A small contrastive image-text model, trained from scratch: encoder norm batchnorm, 6.1 epochs.
Rows from block 7 of the image encoder of a small contrastive image-text model, named by matrix and row number. Rows with one number belong to one channel. Each number is 128 + 32 x the weight over its row's rms, rounded and kept within 0 to 255. All counts start at 0. Numbers have three digits each.
Before each channel's rows are labels from the 100 images, of 14976, where the channel reaches its highest value: "strongest on" is what is common among them. Only what is clearly more common there than usual is listed. The data: rendered scenes of coloured solids on a plain floor.
# convs0: first 3x3 conv (encoder.blocks.7.convs.0.weight, 256x256x3x3, each kernel summed), inputs 0-127
# convs1: second 3x3 conv (encoder.blocks.7.convs.1.weight, 256x256x3x3, transposed, each kernel summed), outputs 0-127

strongest on: count: five; yellow object
convs0.204:056154074121127141063148142125099114133136135139122052100053124135060084101124065088088129108153163126144137154098131147164139121143085152104117152057154139059102155150111088136130085150156183058079089139075124107120135127102187145125104095142070072165132119048142113133138066119132138125059141106141134093044127142147094146138121089129071092141171124194117115126057160110141143134087
convs1.204:075114114117140124203109122116055143096094167061074128093141118135171120126109075186194122111159037101138099095165086133112128118091098173114155095097121131108101096137145099170097180111180138106137153147083163163102139162136147154198126153105064170118098164052110146100079109064154069133073169099104133089156077099110108148128066183138163097073079099125172124125077083105200119129071

strongest on: white object; green object; grey object; count: five
convs0.144:111061127088094123125084135122112136166167132063127119135072138134135142111103130142100123145119100124150138117138096098103080143113129121121164071161036139120138106167148130109108097125103183105134110105094104135179124082080109162107070141148120118098075147130063125157082088115104108146115134143000103109131068125066118149125085128094135117050116130118068123158114107111104120152134
convs1.144:131174138093132117140105097122169142136073124084137108134117087113133115129097152140115120139123167155211118125117154119121134098100111138202153104146096077107087098176041062160092140170114072154123114128133118110153141132145122210129120149140131076189128132122147136106097165128170154137124100166057131117160103096082136205158087128130136144090139097090186116161134136126146178109134

strongest on: black object
convs0.1:131106144151107126143135133178122109093098116120126175136169079123130116094081150088136120061110057103113107092121097066125065108131147099116064094107122150126093099115092135092080143111081140138182128115131122105091145080110165114145122155109134145086119120130092127113136147126194143108145113083127081143129141074129119142100094133091132105081079050087126109101116128147103129146120
convs1.1:124110129139091144126114102118082124153136132127144129113158065124088130122143114156152161147116118176158065101065115139138109140116106140139159110131105142165128137229175138146100136139111111169129113071103174091166098091105127155106100097128119087120149154187098165155136109102097107131126119119160029111156117136156087125074096135098111133141123004084109097146149077207075111148134

strongest on: white object; count: five
convs0.7:091116106138079145114101114100143147100114079122094108125125109110105123100080129153124143109117103153058119087087119094147110131094092121094077125178108115080077144053137136094134174129082098123124076123145148164106143124103086092225127129135107164081159137137165081147102142141147118118098079137109144109125122119119168130113133171121082127136086117101107130123089123098122133139125
convs1.7:110117122121122106173128119153123118159145136113115144150140123139168107141146094183144148151152133163000171169171097140145149157190142059125103101136190114146108157000146138141138156118122128119116144149080193131129133107087095043183120148110091126104135141146104097103123116120106129127090126131175105104112120115161109126084126137114163155142150124108132123181105156148115129094091

strongest on: count: one
convs0.23:146113136134116124124103121105139118115096114132094150110152084130147106120109161116138128111122052150087114093113128112137124126128141086124067105119131156163097129092082096129123112103000113110151142131135125144124138105096126098085110138127144158021112122139123099129130160130144052115154091110130138148126142071125131119103145135119164141122055062003136084068116113151121123126150
convs1.23:145160188098150113094111180139119085129123140168169141067116085109110130137067146122101161172117183116146107110149140124111136130150123099097161142112101114142154139134147102112098080112118148158052192073140143055159084098108141130046080138183166184115120136175108147135129106182113074159139146156121100146172137142148097145096174058101158201150166061123142167064192109098138125179147

strongest on: white object; count: five; teal object; its colour: white
convs0.166:123148123090041142131145035115167118011126130078123120135099133148139096121115130127099123142143112154161158108149113148122107125113120155134146154100156157130113069174126143135128117150126135129127134082100212115058021053119136142116143114138124104101131105145148155042052101103124118140129146118146106117141081122170160076114103112077146122111108166127082090128132116137150148157133
convs1.166:127137149104195113126115181114086142193084077132114109104156074131132164115078133124107162109127154191223127119127172144125114103117099156176160148155131091092054098181127086135053129136098076136112109096132165119180083064164157209113083154137131096161108140140052139091036111135133175164125090179119081130181128106136138126087104126138122139131124086081172145135137142102086133122123

strongest on: count: one; its colour: grey
convs0.234:149127131115106137144116140094121128119086146122129166113151048140170118112045200095132136071133107129103118109164108106115105103143174109129102124074126140164098145085039143089097135109040107138170139130129094067092149104138179113085135167117133139057111106078072122132131126142134069119151113117119116136138135046109116135095096149125164117127043053025108070162196143149128122142146
convs1.234:177135157138116127065141160091144119125153062137161145088112078168086114111049167055123152159116161128156143084080116166084106091173111121116171119108124155117146108155129063091106060152106149102102148094180072107116095122121139123048071108124180153140138096168109166142159142207115120167177119151104134185178099152145116152117154029133107158133152116122160182100211119147091111108154

strongest on: white object; count: five
convs0.209:059120107111106091105107095088134096111107049113114111122130094127092129060098131137184137112130121097074194139099112172146107081101087078118107117113087123055089113060092097139127154131075103102117088116105132096121106137172119084204082123089097149086148106145176092131106153117173086168070120151100134123123108076112153112100152095105086152119098145087101109153068102119115127120168
convs1.209:133144116160114118143130106104115155114146080176116120160132145133099118097155096145150132130176118172008119160111106071124145117146117086159080109113197123120143144000152104152150162121124116132180103120108136148099154131135107046140134132134128127129107132081143116126159129087107116136143133153220096098182194147113140109120084152112086116155132147115048111140075129185144100125101

strongest on: grey object; count: one; its colour: grey; sphere
convs0.203:188126169112141121188128141118146093160129167155174177157184159176202110139123187142169104128152188136145149151174151139137148158155201139155171128151136124173167123138142154157137155139134113183174170138164141054136136152127133131074136114094185141153170130163101153144137138176119046145196177150147149169182132143113144139129112194156201126151177119083158142160242080090144129086168
convs1.203:155158175083161147070098161137149165176171139152172173131107133151117117110161190091098137165097198083142131111136140145099091117184075098093119121147113096117191133144111060100126050135135124141104180069148130141138118088088098080065096094154191191142179118139118131148142116195097099184168098160106083159156152120145131120120146025108153165116185148199111135122194129130141120124145

strongest on: black object; chain link
convs0.77:138106116136106092102093126070124089111110105128089116090109090135126116137108120118100093120114081140105122040115145121130116123142097098143033121115141110148090136100103099124110090119025070083099133123116104154118137099097083118078110174121125137019079112147115076115133126107098085102151072102129121132104132072111142133113128124117156137133056110043109126072123099146102139117136
convs1.77:103165150091127122165108177179131091122117194136148161087128121108169117166114112197141140137109192102137087101204127139100151132174128105063143149109093097145162131130136151120090134123134157147054209103102137071139082123073048106138107163170115206098127163164142118111117129146120097149094127110123157101102140137109111123110151105094207148160163031075155156103161106060132125182093

strongest on: count: five; yellow object; pink object; blue object
convs0.11:109133094144115149143146121130128177151130111110119092094087113128119139130120111146081165205129080102090095124126121158171146110050104135087107129187160164105190166082133122139125143152052111075147091156105149143167115144121147078126142135229099142051125118115149132138134100130140087139115080087149118130101126124149109152126143095126129149125092088087120138113086163130148127194103
convs1.11:120137168131152088167140106106073114053199114153145118130064113168147142110153120135071138116173132112149165085144106128092155148123129144129147104118107120080188074109185070097103147159109201161159161113089104102082192208174154172133094144135111184159127179044132142131066151112139140100117118144156163112156135212097159193152135131178159130139168141105117149119125135031156175149119

strongest on: count: five; blue object; black object; cone
convs0.86:050143072154148142080136154101108127134148104153082053062114104119064142080115072101100089094138146140141098097088099111135143080124092163107102135147150088088120133143141089100119088159094106066081082127106128199126149126097115152113136119132068110108146137056137075158148099121110090097065092090155154094064146120138112123163144059111077071149175089124145109114026172111133153127107
convs1.86:099120153073137162187112096080066195109129131090099129088117112125188132086183086200109084093134116139136103078169078143107111101101078133114172121137155151126147115104160081202112167117141097155122161184101207166133144173102119139242091122107121166138138121102110154089078119111115132099089167138108172105193111103098145119156069110113177041064085061130136093124135104132172114119086

strongest on: count: one
convs0.75:144106138100093120116097117062125119106079166119127150119151073130147120128031159092118097086112081136090122085144126106127102137114141103139060122083114102152089124073063119103077125112037057131133137113136104081094131095131116109116121152097128162061126097115079088121126145129106117118134106140099100113128129055101134118086095153107144114117013061045076060146178110138094109108149
convs1.75:139173186124145079072130158148166083153128133140164157075137105125103133183044164094113163139102151071151128090105154149090112131150129148078148124111086113165134127131134078103110061148116154075085164075167083107157099101140131096044114118119150185117114128158108141160145114189107110167165148115111163192164130167093108107109152045115134138142146076096175170082220112104143097133120

strongest on: green object; count: five
convs0.159:129104121144160170126158155089118132149107123116160144104186118163142212122077164076077150123121142070107114133156113089118127164141148143105108096106137103151101117102110092164081145135084049167082127132113107102140153157055078128068146176083137099119105062105074161150168101115042101137113128074130102092142121104120126153120129137161158134143145108070132115119170116132150125108140
convs1.159:166115143090137144085122158082129171111196097186130127128038088148134140054067149083121113116096175150129154088147098098123118117152081125118154143137118146104219131104139064138138106149112117157114140155143126140121105154191150093096103115145154136141167087127053183138135191180132099152161159185151137160221198180154107159160103087107126121105147144205069132093122142136127128143141

strongest on: grey object; white object; count: five
convs0.177:091112109128079096104071113097099128125095070099100109123149114091097127067103139131152135126122116107079127126076116147135121111080110140113164126167129123087106144080104122112128154153052106093125067119125125138121120123136111102175092102144084155038123126157149127145086130138152067165084097138113153105112100097146153152116135114105075120140065144055091125101111113063111138132140
convs1.177:104147167121112115187156140155141114130156109099119101171121148133164097139137101160123149123181159153039143157167085106157116141181152113148085116149089130123157154000100088169129180143099126161109124171069132132130128167113077094165114142122077117132163110141155082117114141089124137114082090153125071064161093131127155106090167161105146139133166128086153132185098131144131127107105

strongest on: white object
convs0.170:069092096118111124070095138102114113120105106118100112129153121109080152110103095116136099093099055111105160122094129114142111119104101093128078113088104100103097101084092092139107110125007112114111110119098131122124129124140113109160115077129074155030119121158131103126109136100124042145064124143088127092097113035118159098092136076092092135103042106054082054137074112099102135096128
convs1.170:109142175126128080131131175214165049143145097144129113141124119101154153205075079146114164104128099105140138158164149126121122130165137138137094108140092100156100122146144117079127111145079176140085141075103109097137092106102064093097121148166107132142127146166114071131110154123100177185097122144149106102131122180087096138093132097089139146146149065060158142122149104085163115144094

strongest on: count: five; brown object; pink object
convs0.246:130125115082114171147074123211111183152123124124124126129131142106132099170159113136093225075122070151088131197132047107110140122091169103102217152144110145160140096120136183095139122147105255117155099114122150175171113114130162122100120109159121107079111103098115168130127102134138121138131139156099178138136128122072137120121143111099126109152111113097111108156067090104138131146101
convs1.246:144049185169141142128132073130080135135176135098120139121123114152138117140177116108067151166053086144144039104164165161129108142113126097128170129130188144155132098141174143086160144112132128136120186135126097108147198162169169140097099075144121164153145123064127195102091062139138119147129185103144116120138058130110119119172079134126159149088104111145164140050088119118143143113082

strongest on: black object
convs0.110:098084136132089125113131116073142114099077152133152153146159115121136122104104134115124127116091063097100179119130150133121094148059135079142099075104128113128062118072099111164098127138001084140141132132096134097124103134108115081128124075139113145044082136169118121121092134107126036161107148150128111104122122054124153095089135117117131158081021127059105071145140134099132131127147
convs1.110:131148180105181127086154192147135123132172088127114142111134083119135154135044132070109147141138135066157137122161147125099097153142113108084131113154104103134127113135147037083133080123085140110117186076138183119147093108164128111054100155189129159138142123127039130146094114171121163219125125141150084132167113192120099132124144067154140183119179127094168134089131093067162108166089

strongest on: black object; its colour: black
convs0.61:132125123134122141127118118118132130124096104130096141102154062132128143113108148118127139108125052130083133108122109113124123108108143095126054115114136161148130136075096110116121122109000130119160136134115120128132141115118155086106128158125135139026114129129117091132128138122146081130145107101136144138121142070138123123112140131125147129126053038020127085112109120173138133126128
convs1.61:155130174099143126088153162124124090144130118187177142081102074131096120107048151107109143139100181127179091090127129141116121126128119132103159140128107111132160138158144124113113077127112161157039176095160108059144112136128148135061100102185183188112151130186139158147131117176109094139155155141153120149173168149117093143089189046118145190139173055122120163053206096099092105160163

strongest on: grey object
convs0.30:123141124103109172149129145103122090116083091111137140097157056128135086116117150102121148090128076087085153097132087176095096107119134101128046128072147152135120138063048104114092127111083121151185128129080131051118154129147154086084118131081141111088087121117102109131118133108163133141152150088139102164124125073116105122102125111112150128111078057093107069188128086174135127135134
convs1.30:150132135108155144095128148071098124148182114140133106075107028125116149071000129082139115132121139128166108065112102151067113089105113154126175121129098107105142140181163088137059098102115146144038148128161093083120076149130162162051113136169150160112155102182132192147106129152133083111149150119129103147182136156154074157090147085092129158100148045123135171076157117153065130130137

strongest on: grey object; count: five
convs0.156:071097083129122050084062116120125083114124083071075104103135163123086151087133106130156110152119120105116156123086125149144117110104094122116164117150104118086162112112153089151157125151075100089076106116123137146138105123162118108149067132121076158060122092178175121119118148115122073151074114139107119115103072131131157128107176077104085171107082200070087139130059082090091135106124
convs1.156:095131172093096088177142133206164079126175132121129107180126206110181111167146069182110156127161184126050143160183126132149139178168140112133079127139098120140187142025113124117142165125110159134092130112063116127140139127105050135172142139138081125137166118149149049112127160078109136142068106132138106053126120176123131096106161144090161121144176094105156114153129091098128135137113

strongest on: white object; pink object; count: five; dome
convs0.103:139061119110123151127132104128123124151127126097088119094139119121140135094102138117160105093075118129078060123113125098082149116136146122119095052154131099120127120081111111104142100134056154087119122129145129128132125123097129123126117141129128146056127119107136076154128125154126063108138031139137132136107088069153083133154096139113131142145107026043128088083119131122131145111128
convs1.103:114223196132158146131109141143129136125115143136151105093097121103150134139125158116089117173177247138149110112159132156094097122176090080124133080121094095128159122155105035137119102100088151156137189081113141096150149135132103106082079096142150141140137129119143117182151123157127093164105077149068038106188096128098144099169133091150179144154187082136136154142174154106128119131148